From a checkpoint of a small segmentation model.
Training: 23800 steps, held-out accuracy 98%.
Rows from block 1 of the decoder of a small segmentation model, named by matrix and row number. Each number is 128 + 32 x the weight over its row's rms, rounded and kept within 0 to 255. All counts start at 0. After the name is the row's rms in percent of the matrix's.
After each channel's rows are labels from the 100 images, of 14976, where the channel reaches its highest value: "strongest on" is what is common among them. Only what is clearly more common there than usual is listed. The data: pictures of board games with random positions, seen at a slant. In brackets: how many of the 100.
# conv: 3x3 conv (decoder.mid.1.conv.weight, 96x96x3x3, standardized in use, each kernel summed), inputs 0-95

conv.4 121 [123 154 126  77 124 145 103  84 188 171 132 136 183 164 110  94 196 175  96 110 130 121 108  99 108 172 118 109 109  93 106 147  38 126 123 149 141 130 170 124  73 144 152 172  64 139 113 157  80 147 107 167 136 160  72 163 108 163 118  85 116 109 153 141 145  89  85 124 104 163 140 167 151 124 132  88 133  74 154 177 136  62 162 159 139 134 187 123 113 120 113 138 120 176  93 113]
strongest on: noughts and crosses (67); nearly empty (61)

conv.72 092 [135 103 161  79  83 126 116 142 112 182 121 164 133 147 134 130 142 102  52 141 116 138 100  65 203 163  49 162 156 153 144  67 113 198  79 123 151 161 144 115 124 147 124 137 148  74 192 163 152 161 108 123  84 141 109  94  74 133 155 129 196 141  97  99 168 149 194 170 117 119 127 134 143  57 111 125 109 151 146 109 123 127 115 112  94 119 146 105 135 132 127 123 114 154 140  90]
strongest on: noughts and crosses (58)

conv.20 088 [120 140 145 103 139 152 131 153 165 142 141  93 127 122 107 121 111 171 105 127 104  53 142 182  99 115 115  70 151 112  69 110 149  91 140 104  71 155  81 121 143 204 138 113 165 128 195 115 114  44 157 132 137 169 110 146 169 128 154 186 100 186 123 105 140 108 121 113 145  89 143  48 186 129 147 106  99 105  87 158 143 167 123  98 147 108 155  98 185 148 103 110 156 138 110 161]
strongest on: noughts and crosses (47)

conv.25 101 [151 145 119 126 150 123 118  98 170 109 152 154 162 184  96  99 144 162 123 124 118  76 155  94 185 170 110 119 103  91 173 111 100 129 104 161 131  72 176 140 168 101 103 132  84 152  97 102 151 166 134 122 154 114 200 133 102 142  85 137 161 141 125  59 108  84 217 138 136 149 115 124  98 146 195 142 169 134 141 200 116 103 148 107 102  95 108 100  92  75  96 133  62 122 132 106]
strongest on: stones on a line grid (53); discs on a green board (47)

conv.68 091 [ 99 156 135 125 109  68 126 159  50 133 127 146 122 116 159 129 173 156 146 137 140 148  77  55 122 159 127 123 131 160 127 126  86 142  70 172 132 164 159 128  75 106 128  82 115 126 147 187 161 147 135 157 124 137  97 123 127 102  82 150  95 115  83 153 170 164 132 121 166 134 156 125 149 169 143 131  77 177  73  45 152 136 143 144 118 155 136 144  45 156 156 176  93  83 151  90]
strongest on: noughts and crosses (67)

conv.43 083 [ 97 117 157 118  82 163 179 186  80 128 103 158 163  93 126 115 110 164 153 120 125  59 157 129 166 148 183  96 170 124 120 108  99  98 126 140  33  68  86 167 141  71 149 106 163 124 136 112 168 120 137 118 153 101 128 126 150 147 157 143  95 164 169 168 135 124 147 107  95 166  90 139  82 136 174 160  69 178 132  85 130 152 116  55 172 134 106 177 118 124 127 127 130 131 115  98]
strongest on: stones on a line grid (44)

conv.8 096 [102 117 133 153  77 153 118 132 100 175 114  90 130 142 151 147 107 139 129 133 127 151 117 135  81 193  74 114 144 150  13 150 153  56 132 167 104  99 126  94 122  87 156 108 150 183 111  95 177 181 178 133 157 173 124 111 187 127 133 105  86 163 121 101  99 155 190 110 130 181 109 132  82 178 144 188  98  99 120  93 103 121 102 120 105 135 137 131 151  95 154  99 147 124 132 130]
strongest on: stones on a line grid (50); discs on a green board (43)

conv.75 095 [119 130 113 116 123 124  95 111 147 122 125 198 134 137 118 120  80  99 159 147 126 107 136 129 172 159 255 151  86 112 205 131 158  85 141 153 152 128 109 109 104 122 136 184 107 102  62 140 120 133 128 126  54 146 118 110 117  91  94  66 103 124 171 110 168 107 149 164  73 144 159 159 108 156 128 194 127 119 131 107 120 103 119 150 134 115 152 110 104 104 116 149 145 129 124 104]
strongest on: stones on a line grid (40); discs on a green board (36)